From a checkpoint of a small contrastive audio-text model: text encoder activation swiglu, 47.2 epochs.
Rows from block 9 of the audio encoder of a small contrastive audio-text model, named by matrix and row number. Each number is 128 + 24 x the weight over its row's rms, rounded and kept within 0 to 255. All counts start at 0. Numbers have three digits each.
After each channel's rows are labels from the 100 clips, of 14848, where the channel reaches its highest value: "strongest on" is what is common among them. Only what is clearly more common there than usual is listed. The data: telephone keypad tones over noise or synthetic speech. In brackets: how many of the 100, against the usual share in percent.
# c30: last pointwise conv (encoder.blocks.9.c3.0.weight, 128x128x1), inputs 0-127

c30.73:128139119163134087120121127113165148111241122120164142151105160124143110118160113132138109078142106117130110142145203105176153128102124138147124100128131176114125133137141106121102149138092143121114101123097197127110125146129128063116149126127109122130136151114143122125133124124130136127093134120167129086100095107135149103132125123142130145106113117141131181100131122144123119103125
strongest on: key "C" (100 vs 26.7); last key: C (68 vs 6.3); first key: C (65 vs 6.7); number of keys: 1 (46 vs 11.1)

c30.88:166140147128148099129127074141102139141131104087114125102150121154059147081133178122158118124116123138121173129141131174114124149129129117093130103092096125106138102122140102124101090113086135071157086127107103113110071147143114100100125086118096103108096118130116080128111108142114135118136118142125118117128133117109170148115098106131142133119084128180140108112120174147135117110120
strongest on: key "3" (100 vs 26.4); last key: 3 (79 vs 6.5); first key: 3 (74 vs 5.8); number of keys: 1 (59 vs 11.1)

c30.5:166121178113136104137117130128138126118106140093122158143125124137095138149122089131137118072090115109158128134110117131140143127131129128127199112181108129107133102205175166066134130166119117098161129100139142121106098126143128113128138097110150116150147124183136136101111188118107136119165113104151138126167093101105177146088120111140130148132105135155129144120119123123128116124135
strongest on: number of keys: 1 (72 vs 11.1); key "*" (64 vs 26.9); first key: * (52 vs 6.6); last key: * (49 vs 5.8)

c30.32:125132149158104152107110133174085109103133162104109155130103160119133119138141145179090155161130135107103118067132099161132104163134141131093133109115150131099109121130130108111089093098140179130108109123100104173102163127109132140166120107118115081128134088106122133169136129072129121086098079096111080103099130131115112118091156144154140134139122101129116111131126110113103116125122
strongest on: key "0" (91 vs 26.8); last key: 0 (84 vs 6.1); number of keys: 1 (75 vs 11.1); first key: 0 (73 vs 6.2)

c30.15:102119123148126120168121146155138170158134125112094145188124089142122098097121114126118124159118148163136113113061143096117115107142108126128129129210129170113130122109119119098108114117100128147138128096167169080184090123150087116106113092093122125126122122102116116177123133120121100117141113131183150152101131155122133103118117107117113124144124133131112116113084138175122103156129
strongest on: key "C" (100 vs 26.7); last key: C (70 vs 6.3); first key: C (63 vs 6.7); number of keys: 1 (42 vs 11.1)

c30.94:135127070160146126137127138107142190160162110097105113151123147127116169098170113127145130147083110137122103144135162110116114146144143138107121099141179183120147132124116108118119118138138131133133116178128176114138085175122099122127135148137111128127153114172090113164109145102120106100143095134172161152128085139133135082136130115102121151119116161103129138100106125174088140172129
strongest on: key "C" (90 vs 26.7); last key: C (59 vs 6.3); first key: C (55 vs 6.7); number of keys: 1 (42 vs 11.1)

c30.23:108126129105155128146134123094120142170175110098119127123120144116131099140116150128117136126109141162145168178154120127129124126107130141119181118132104081109113140092123108110150109131137131115149141141116116108081255131147137080175138124103142144104163105115144129111099097115150136131138147119149119163102120117119126138149124110148144123096144142115107127154136152145111135112103
strongest on: key "9" (100 vs 26.8); last key: 9 (73 vs 6.2); first key: 9 (69 vs 6.3); number of keys: 1 (49 vs 11.1)

c30.78:150179187089133095159172142086129121130140139121110126132121111097109217121127096172141110113119086133166107097120127100164137114118137116124133128161152128132117145185140114186116155176121121141121164103129111103097115165119143122102112130117121110132139095104140137110087099120114109111157152071109123113132118129144159152129127131088140136124114087135121136137117126132130120107098
strongest on: key "0" (88 vs 26.8); last key: 0 (70 vs 6.1); first key: 0 (64 vs 6.2); number of keys: 1 (61 vs 11.1)

c30.46:136116127118142144113131154130114137128113151155123119123103127135155185124117103104113154131144084122117130175169221149112119139153102212092093127116196121125105143077154117140114109146110132102135162127145118123157082148103128111114128144151126118120127141134108100130087174144116148103114115128097168133153137169131120109119134101118115120131128134113145103133120145123111130185127
strongest on: key "6" (100 vs 26.3); first key: 6 (47 vs 6.3); last key: 6 (37 vs 6)

c30.110:141157188174126127107135117115093109169095107126143111123117151135125147122131099132120113187101070106117110108107125216139126112118111119110118143112103106098113114106116151109166127139128171103116121146147132178129094103152095136110138159186129144105096132139098113128121133114134109169110085108111148172102124115112117143115156091119117108131141119135130163110091124155127095134119
strongest on: key "7" (100 vs 26.8); last key: 7 (52 vs 6.4); first key: 7 (44 vs 5.8)

c30.27:150134166109113109124158142170100105108151107110151168141151146084124113114107152073146099102098093118160165168149169134152131165128100086138133137130126141160106087111149120131119134124159152103126138160099092174118107113090080096129134100125125124148098127137158114118081124134106082094133140129119176124138116134113119101085150121153121127142128102121137115092107088089131126131149
strongest on: key "8" (93 vs 26.8); last key: 8 (50 vs 6.3); first key: 8 (47 vs 6.2); number of keys: 1 (28 vs 11.1)

c30.117:139077149122108129094149131121201084128119109119134162170136154132135124112122138110137140115101127107203158161160130169095133088098149148111105158110135121138093109112125203122147127159120103146120097129103144081116109108112127127139118086112147149109091109123106123148114094054108109129160150124095112124116149122142113126159113121126137128119116112117140114130124098111124130123165
strongest on: key "9" (100 vs 26.8); last key: 9 (61 vs 6.2); first key: 9 (54 vs 6.3); number of keys: 1 (29 vs 11.1)

c30.44:140072127139116125115140132130126079146112202145159119106156124086208149123109134118185126114127138116152114112122121107086111190118070086072133131111120132126143109133138152132168122103154132107122110139145172113123124139168102134156101109113132141120138145123122133122097164105131135130130118107113127093110134128114081102172155098110118112126106125119128131131108100133166129133160
strongest on: key "6" (78 vs 26.3); first key: 6 (47 vs 6.3); number of keys: 1 (41 vs 11.1); last key: 6 (39 vs 6)

c30.34:097137113075122137140127146125120092151129137133094136136150107110124118116089080162143171142150126211100125136109116156142121108187112124128115097114099125144125109090128147124165119142124109148106166106122127143089121125122182197104118123158141143136165125137187119138143126149159123153168142115137107128148149129143150112111114126164066133152121117130112086122102103138128132103121
strongest on: key "B" (100 vs 26.5); last key: B (48 vs 6.5); first key: B (37 vs 6.4)

c30.33:143176112178165079095121120134111150133090120122123160100129173107121112137114128161100137173086105138141125147120122111122099139139089121132136110104133068107139125135118109095154129134107163126150110125123143198148104116124106095108158174218145142099110115144137121095136128108126106128142141133157128180126113099126138090151138111132118092124127124117109134128128106174133133117115
strongest on: key "7" (100 vs 26.8); last key: 7 (69 vs 6.4); first key: 7 (64 vs 5.8); number of keys: 1 (43 vs 11.1)

c30.77:103094106119114155159130114098128127116114108146133121108108137139116109155112107134140132147109174146145149130130137121151152085195064144105099126132100163124090095120120123101142101128116141144082143151130198120082120083129172199157155120111182145127179126111175109116111122135133109156096099138118153125100118118125122115096129110126111131141113110120143104146126125100145134131123
strongest on: key "B" (100 vs 26.5); last key: B (46 vs 6.5); first key: B (42 vs 6.4)

c30.76:104133115135162104156117116099107098154153104135143121122099118088153146125132133116117075126136113145179132101139106128112141117126135151117121159132097116082164191111146136152135196099163126097091133095118108160139108112138118134116150112115107134159131098140155089113163161101173132119127119134112116132106118166148127130106098077131097161155123128103175113131175160114107135123084
strongest on: key "2" (100 vs 26.5); first key: 2 (58 vs 6.3); last key: 2 (44 vs 5.8); number of keys: 2 (29 vs 11.1)

c30.80:137177163091136085161125127154142162105108141133123091127182112119129178139154122106204095129119153101188163169125178118171119143108121144141112135144095100098100072158144138142139134098099104119147127135117167097123167129121149136138121119117123147140141118112124124138098136141139129115166108115115100092125107122104155130112113153110101148124103108093118123133120126124100108083133
strongest on: key "*" (79 vs 26.9); first key: * (63 vs 6.6); last key: * (59 vs 5.8); number of keys: 1 (58 vs 11.1)

c30.53:130115152074114081122149137089123114114161115129103162170136162101125163155125136114123116127163116192093142101118128129181147130174131112129107144057120133150150137160143132133147115130105120175110130155118104124120137128119124163107131133150133130125133148143190132160108148105138162193117112117093119115191123134133134137085115134157153121155116141107156121131117148138103140114156
strongest on: key "B" (100 vs 26.5); last key: B (47 vs 6.5); first key: B (39 vs 6.4)

c30.40:125117136133123111123147133135118113125106138130136121112136123129140129095131136204133120118133113141117103113142125109111125143116119144103127126183195088101120147185114117204132210165116147187125208086123112102135122106069117153162119141120139140133119116099140158123140134113102165125088104104108138135125127132107122139123120133128129133114143119140120108131089120129129113129087
strongest on: key "0" (100 vs 26.8); last key: 0 (80 vs 6.1); first key: 0 (73 vs 6.2); number of keys: 1 (57 vs 11.1)

c30.127:138137183127142098183124163142131123119118151132111121095183101104139171161146118111136138126104112098168149093116108096176122089110140126147137084148105118149117097148175120086125141121149108104177109112110134143147138141123133099134126128107132141147153086121112140128142110130113155129235104118119142148194104132108138160116120123110114152123124117119115110115124126131150127146128
strongest on: key "*" (100 vs 26.9); first key: * (79 vs 6.6); last key: * (70 vs 5.8); number of keys: 1 (53 vs 11.1)

c30.50:148121112090157106106108107100134140098136131215146113174087131198157171135121122150134103181107112132133116154110103133118119128115123098137116121136112127178128088117141097114105107181111097144124132121158144103103118110129134105111149096145128156169109106075137104106174117117115142127121180153128131130128118134116136120135141143120186146149124150121088130160122122112117146145123
strongest on: key "4" (100 vs 26.9); last key: 4 (87 vs 6.2); first key: 4 (86 vs 6.2); number of keys: 1 (76 vs 11.1)

c30.48:098133127121108151124109133124180089140188093114100080129123087182119191118119153109154125124125127091142102104150128152100156180121152151125182133162124173183124127149142159148137118174121125089100128079126120109154130101103116134084107155141128109131122097151171097105101126148124115121120120104178129128134131123136128121126121105097122132141116130127148134089128098124134119132136
strongest on: key "#" (100 vs 26.7); first key: # (66 vs 6.2); last key: # (63 vs 6.6); number of keys: 1 (46 vs 11.1)

c30.51:155120133135123132140141110146124182135133143113153141128127118103146092105145172148117109147148089116094150115131130197118127147118094087117144142084115097090145059107130143142119104115139188121127110109112126091167123144136144099179137104186124104160101115108121139143094125080100157142173117150136100113155151113108143121119146147146166139145159116104139115096123132100130114118149
strongest on: key "8" (100 vs 26.8); last key: 8 (73 vs 6.3); first key: 8 (68 vs 6.2); number of keys: 1 (46 vs 11.1)

c30.89:129153167109120114137191124192132144153111101108130140129093129109139116095129125157177116124110117132110113133136092117099104112125133157112088110161128117117110093211139120240105167163132132148127185112148145102145108143106116143160115147111147128112109094108120159124124151106129113142117121122120111104130123132132122112137124114125166125138126136151140123146091130104117127117113
strongest on: key "0" (100 vs 26.8); last key: 0 (78 vs 6.1); first key: 0 (70 vs 6.2); number of keys: 1 (54 vs 11.1)

c30.8:124165152132109103141158138131128186108117112112121147069075124118116119102137120120147096136136111165135130148132116102169235131117138138102163130121149140133126101110106147098100150117176110140091138159110103146134109149146168167111150146143107110128114161175123170127149111100129125133153160152100131145154129127104098137126181147134125109137134110096136141133168132112111123128121
strongest on: key "B" (100 vs 26.5); last key: B (72 vs 6.5); first key: B (59 vs 6.4); number of keys: 1 (45 vs 11.1)

c30.17:134114150124125099117101107111102148130125110121115150139139089112125147133120105129133121132125141141145209163143140120120126122134145144123162117132110097130137136073172125112110156139130104143156159128148093122115211086117170130154152112106099160178129087130167117115153131140138126078112093150113123170130116123102128126138173144101119129107099083104131152093127131153081126109169
strongest on: key "9" (100 vs 26.8); last key: 9 (77 vs 6.2); first key: 9 (68 vs 6.3); number of keys: 1 (52 vs 11.1)

c30.85:127150184158131111104121103141116121106137115126117098113151167134159142113155118110103096194116085115147116116116119222118133120131095126122128131117128096109102116115112171127145105120120206100122116123132095192142111159153103124098098142163114124127125116119127137109136138118138123175101115122130117181108122102142145107143119096134106115139114143142115104103114130164130119125077
strongest on: key "7" (100 vs 26.8); last key: 7 (52 vs 6.4); first key: 7 (44 vs 5.8)

c30.124:093159091121122237135085165125159117147154097106112127141116089184121173150116135128123105120145144142113113131166111160141117100125114165100127140107107094119150145155144174163116184185104143130103108107146137123113127127129153109111111118135120139157131155122113131150090136148114137153119084156133088124112150134164109119119123114121120135127141127115113100129133104090143111128118
strongest on: key "#" (100 vs 26.7); first key: # (60 vs 6.2); last key: # (59 vs 6.6); number of keys: 1 (39 vs 11.1)

c30.28:148135170205126109091148135133110086119097091122132152109159128154152073140133114136124114185129120101111132135106114192137167087110139094125120160127139137159154134121140145115142106149090172123119130143129126174133089133133143167134118198136147124089121120119128093135109153150119135143147125113112104164147102130139117128147125149149148107148095097132123147136123090170134137159147
strongest on: key "7" (100 vs 26.8); last key: 7 (52 vs 6.4); first key: 7 (49 vs 5.8)

c30.56:110126120116140130111095155115112160100118111158113131125075143126093125109000116140222154126126124120109148143096108124103135131111121082126129096117115123183148133111127128114121120111101112114110093104110123161084118117113121126123131132141162116115135116115130115114125115155125134124137114102105111087128108133116111127108100142121123112119091131127124125122115117101140123118106
strongest on: number of keys: 3 (86 vs 10.5); white noise (42 vs 17.3)

c30.29:153136111119088128101183121139133129145113162089128127166143127123136123127133133088177113090144114109125104105092139114162103151155105130133130109127156137134086172129138139170162103087120134075150123099095108148121154127133105108172150142094123119142122118128130120117136131129070144138121145124076102101171063139140096128126124117130140110143154071147121083176141141133128119114102
strongest on: key "0" (95 vs 26.8); last key: 0 (61 vs 6.1); first key: 0 (55 vs 6.2); number of keys: 1 (44 vs 11.1)

c30.72:111125130172128089135123148108186170155134145119100108167152091104129128100131122150134167184123138181101130104104128120158176119158132076117172112104085139124149135121150098136157124127111143145139136145123098109088081099132185164132127150077169128109150118137111127130125160165141111165107101143135152121160155120131104100092114106115116104121132122101140139128116126133107139116130
strongest on: key "B" (100 vs 26.5); last key: B (49 vs 6.5); first key: B (42 vs 6.4)

c30.115:104142092152143148157080117191099117148142146125155146101087101130105124114134163136198075137110122109108126115121137139143150093118155130141120176140123138176131069134137114136146136131110164121067109106118128163111111131100149116118117116081118118113142182119137117093111129161154126100156133141107117133118135094137102093146089159120135126130119144130130165106117102131102154090132
strongest on: key "2" (100 vs 26.5); first key: 2 (72 vs 6.3); last key: 2 (68 vs 5.8); number of keys: 1 (50 vs 11.1)

c30.26:098133119138123094169165124181119122122167097132140118117106120142139107082117152220129152086109118126152119130129151154120074151175135145106166114106120090122141160195138122067124111150089144133130109119197129147104112089131137133140132104144128115137162125114111144076136139128106111142152113141150146136139150119093134146141135123123107101143125127141099121120116105128120146135123
strongest on: key "0" (100 vs 26.8); last key: 0 (85 vs 6.1); first key: 0 (78 vs 6.2); number of keys: 1 (65 vs 11.1)

c30.24:116109106079120111131157135107125139111123094139108129120119139113089102124119117133135129123106170124123118127130115121121136152131122098109110125145104163125095135133159108084145107108122184116161117154151102120131129181079093156119129210129149165146105163111126136142105168158120112131119128184138123104129156097198102161116095146128152151101127106152104143154084120148107132110158
strongest on: key "3" (100 vs 26.4); last key: 3 (78 vs 6.5); first key: 3 (74 vs 5.8); number of keys: 1 (55 vs 11.1)

c30.63:152161160133135131160088134118126139167129170122114130121140091094200174148105068094128136097140135133159109175158104127158095103099144117100139117133134112088104118157199115136121118130133123118115067123122115104120139132142102112100118089116125087137138154097122141150109104134145113105202123108110123085155122160117159126139124123122113121119118118163129103134120132124122131142129
strongest on: key "*" (96 vs 26.9); first key: * (77 vs 6.6); last key: * (65 vs 5.8); number of keys: 1 (53 vs 11.1)

c30.84:098074144171134102172117166122188185135160150115088139137120141120133119158111108128122132147106175136080112110111133122111075105157126123123114122187110205126114134116131132111104103123120100114125130139127197091160116109125090151118123128134115122125161122132135143167120090126121102140111147108149144157096111140104111111138121129084109129124130096129139156096103133134118107122109
strongest on: key "C" (100 vs 26.7); last key: C (73 vs 6.3); first key: C (68 vs 6.7); number of keys: 1 (48 vs 11.1)

c30.93:101098096143157143141095134140142137108115153124160152082099095163142127206114111115136127144191111134102170141118117148120138075101115125124194152118112137105156122182131121157127113166092157103090141146106106154137142102137126099097130159093122140117125140150148127117178139127151130109114145133135136137134127088164115107117107138110094152152148091123165094144114143130110130128130
strongest on: key "#" (100 vs 26.7); first key: # (71 vs 6.2); last key: # (63 vs 6.6); number of keys: 1 (47 vs 11.1)

c30.42:144165161112097188150099134112106111091136122165124115098146096136121114170131117132144105124066131137138123116093133114139128123170116151097154120153136160094126106165147134144151105097115107100134096133096145097123136149114133155131141086115122143142156097149140123094113124109119115120124139080093127124097111126094172154213131137115114152113185113108172131103129104113151128119134
strongest on: key "A" (100 vs 26.8); last key: A (63 vs 6.3); first key: A (57 vs 6.3); number of keys: 1 (32 vs 11.1)

c30.65:118110193135140130123137140129130094152132135084109153111121140106132133114135106209103095139141125131110112124121116103098142143129123132106097109190198132096112170206102116188109178136159115145118154176127119118097108120110126109175120105137110145135100102111128136125101098102108158116101127127120130136110142146142124126128130094138127150100125119126121130125082111124111129108116
strongest on: key "0" (100 vs 26.8); last key: 0 (80 vs 6.1); first key: 0 (76 vs 6.2); number of keys: 1 (59 vs 11.1)

c30.3:094142095124101080142136115130133117110165092104151108139135107185137090110106136097132121136127190104120117105113104123104115206130173125136146128125164119184106110114120099114149135142109112117139146124116135118119111144126147092148137135115123142162144111154123140086152104117114138127146167123091103130097148121140145191113186121131146130154112100129111154129126151109102193151130
strongest on: key "4" (100 vs 26.9); last key: 4 (81 vs 6.2); first key: 4 (77 vs 6.2); number of keys: 1 (63 vs 11.1)

c30.70:109132127108134124167103134115162144146099125140132149127136121104153124105133113138148125137126128088180188156198123091122128133085172128109147134100099092113113103105141173134129133112109108167091120112103133161119183118169159144222093142127135128121113075124119137168121101124111115125138130144121087170114129133113126132138144113126118112100127150139133110142167137144156139129139
strongest on: key "9" (100 vs 26.8); last key: 9 (67 vs 6.2); first key: 9 (60 vs 6.3); number of keys: 1 (36 vs 11.1)

c30.61:071116100211166116155113162104174155136181122143099117140131118129150154109122138143131089108110158127106140125098161129123099095155119107131118124198140208084131140106122118104126108134129074129104103144160134089156113129143117119117149132081151105123139100151124148167120119127095116140137118122106087123130135129112142124111117099128119102135100119106113114126124099132126114123120
strongest on: key "C" (100 vs 26.7); last key: C (70 vs 6.3); first key: C (67 vs 6.7); number of keys: 1 (46 vs 11.1)

c30.92:148106108150143093117131143087161101103056145152144186102142117146085172123116144146059103104168137148148098109126146124119117143117160113109184100156106102115116161082132125120114172133106127135113160136123129112112081106125144139113128119116087134099151121131106104117118146094119119124117082110127126133087109177126094120108121141140122097147153099131097111132141126132156121104135
strongest on: key "D" (93 vs 26.4); number of keys: 1 (61 vs 11.1); first key: D (60 vs 6.2); last key: D (57 vs 6.3)

c30.125:125089107149130202113145142111161103147104117091103143149102120139135165178106124074121124127142117140162124114136093113132133157123119126116179136091121091129117119207117130191112132135159115118150105150121105124151101102116118124111124150127126101109107094169097102144124187082124130132108109164176096100114130126101137119115095134113112114141130113094115126154122120133135133138126
strongest on: key "#" (100 vs 26.7); first key: # (63 vs 6.2); last key: # (59 vs 6.6); number of keys: 1 (40 vs 11.1)

c30.20:099108130112153122114079125140105124104130160125141128185121108172165196128144120127150126203111148109127095126122114117112130152104140134151121103117113101160119121112130105133115102150106109145111150134152150115147134102103125123133162131151101157161114131140151104134185129118094137135135188103129127120104134125127133140101235120109143094143125128117109122099153104114130140111160
strongest on: key "4" (100 vs 26.9); last key: 4 (78 vs 6.2); first key: 4 (72 vs 6.2); number of keys: 1 (58 vs 11.1)

c30.102:108110152122104113135136124090135151130109106141105115173133118112128139103125125140135117110141117108170158118216093143145155129099162147112193115109122126134127137070156126097147120131152110185163124133097120126112196141138184116167134116130086171112125114131115137187154131120109139092136116127098108163130134135102117122121123139137116101136137112127143128138129141188135129120105
strongest on: key "9" (100 vs 26.8); last key: 9 (64 vs 6.2); first key: 9 (51 vs 6.3); number of keys: 2 (29 vs 11.1)

c30.123:160136138125112080146126127118107143110101104128120102145137124142141190107114126140110104139108141108149142112098132111119111188113130111160139116127116122169109096123126135099101113115114094121122139117157141120112114116097146128103153113132114088138120121159174143108124129111159129147079076104110127104101134115153121122115247080107094104117117090104145117127165132130093140114124
strongest on: key "4" (100 vs 26.9); last key: 4 (41 vs 6.2)

c30.83:134160155146125095135150084086110108119142164096157220131170150113109155138129147113106091131132113119178092124159111076100131139110106153154128116147129140113136162096119123113152136146091161116126109106105113148108109133128141141139135102160131133117158110116134162087129153166134138095112144137153085097154138093113132133135126174120117140122116137108105154138102108157162131147078
strongest on: key "*" (91 vs 26.9); first key: * (60 vs 6.6); last key: * (53 vs 5.8); number of keys: 1 (44 vs 11.1)

c30.120:118148163136114119124120123126145136158105125125127121169104107141122128106132134139133124111129113112199181159205109137113144108133178168142159136129094126118099165096080129115129137111129088203130128118107089152116175120148153113130079133109146174095120108140120127183118101116103107111120127126099135158134123124139179144104140106118137117107166110114108145121126124143145110112127
strongest on: key "9" (100 vs 26.8); last key: 9 (61 vs 6.2); first key: 9 (52 vs 6.3); number of keys: 2 (28 vs 11.1)

c30.109:095232108117132125110135122113129214115112184107121246125096137138146109125080255142078150116126134128142120119119127144134135134118134117125112115108107122111124139140104132130113126130125138124108123142118104131130117113119135130137119112130127130131124125125111124118131114120123140136119141117106121124114112147121119125131135129119130121128140122109124113118140121127124129117117
strongest on: number of keys: 1 (100 vs 11.1); speech (67 vs 35.2)

c30.58:103123156105111122099131106153135103155090095135094130137090099055156148137121139102171173167204121164141127112131151144177138154125113154113141118150134118125119102139099122135172121106133121128134116133112138122108129107103143164128145125118174111113164088106168103104122117116106119146122090132108150108155148116169134151109120131171113159111092141116119134125106120123082154089147
strongest on: key "B" (100 vs 26.5); last key: B (47 vs 6.5); first key: B (37 vs 6.4)

c30.69:152119142113138127123146140192112133099130184137139193124177184121142118121129167143129122177171093124110100085146104153095114149129155116105128152163140118132063153057135096089152140112128163133106147109100109087135107134094141115149132152130127140119114120154122120124097110138129131144154112138149109153105087119122120125122116120142140126122112113120162135088136151134142092105120
strongest on: number of keys: 1 (91 vs 11.1); first key: D (49 vs 6.2); last key: D (48 vs 6.3); first key: 2 (26 vs 6.3)

c30.122:140186161195090138115084111120105086137137094110125193169132135141095122127115118113168102154127145097125114110128128108143105072133135149136120134133128102119139147133164126114132083097103133127148144123139100166120114148105142123132099147158108066130131104133076105109162077146109129138122142139123106125130144097112170134129112147098087131122095125150096107134136139118145174126111
strongest on: key "7" (100 vs 26.8); last key: 7 (69 vs 6.4); first key: 7 (60 vs 5.8); number of keys: 1 (43 vs 11.1)

c30.38:172112141159132148097166168124110173145129134147146128109131121140115115118145136141144135092143191147176122142137133108168142229141103137149128125119116113166126088113128107147142121172136136126115080101135089108094114113110115125102130115111136098129093128116122119117135099108138087161132123138119087096097121134122121132134086091135093112100133157102140147063135147145132141145125
strongest on: key "1" (100 vs 26.7); last key: 1 (71 vs 6.2); first key: 1 (70 vs 6.4); number of keys: 1 (46 vs 11.1)

c30.100:098140154145214111134130078125130133124120099107157140133100123128131158140128109099134079127116105091145114134132141115123129130112147119129122187150073114118161188128102105135130177115149125126115122120125132162104143145143119136102115088124142111105169119127135100140138153094103145154114145120099151118084107162174124110100118128131124161192130169132165104115114171115122145128110
strongest on: key "2" (100 vs 26.5); first key: 2 (67 vs 6.3); last key: 2 (57 vs 5.8); number of keys: 1 (36 vs 11.1)

c30.103:141116171146075113116127152176101130120113123114133094125144127122150119116110127139141095141120152168125150130105112126092164106173126092170107114151084111092084125149175140120095132140143138148158124124105100107155122157122135135108117087094099137130120116162107157095167118158102141098133091128093145126088116137140175083105149125125110109115187136120109115139124127105094161157094
strongest on: key "A" (99 vs 26.8); last key: A (65 vs 6.3); first key: A (64 vs 6.3); number of keys: 1 (40 vs 11.1)

c30.31:101107140092141124134122160117153144151081123071127122124132169123136125155108124132114152145192142166195124120134110141101124100177136100119097118141101122110135100122102110122149103100118143140143131152109186096159101084130188149114149108124128146129091110098149111215139080114138112148110109120144119118145128129130133114121105120107112130093148123148156132126133117143110105143111
strongest on: key "B" (66 vs 26.5); last key: B (35 vs 6.5); number of keys: 1 (33 vs 11.1); last key: 9 (30 vs 6.2)

c30.71:163117099109126125094127168123111179123043104184189107138114147129126178099137124104115121138139145147096119114116140142088102115150111116139110116179104160117127142075112123139127143085115137134118122123133086117087164161098129135105125119144143127133170110136096118142124118136128152105141124163175130141153136103090129122110115110110102125123101174149119141142095111098099102124131
strongest on: key "D" (100 vs 26.4); first key: D (85 vs 6.2); last key: D (80 vs 6.3); number of keys: 1 (66 vs 11.1)

c30.68:108112098215121108132132072131116148118043138119105128163116160152101126126134128138123099126091146111099107127126158125141100141110133122097136162137129171140122148112129109136173136159109149091141113120112150101130093104127136110127122135101176113091106153106107120121123159102140142116115152133143130193130114107125088125120165138133110123099129091081136126106089147145123129169140
strongest on: key "C" (91 vs 26.7); last key: C (64 vs 6.3); first key: C (58 vs 6.7); number of keys: 1 (49 vs 11.1)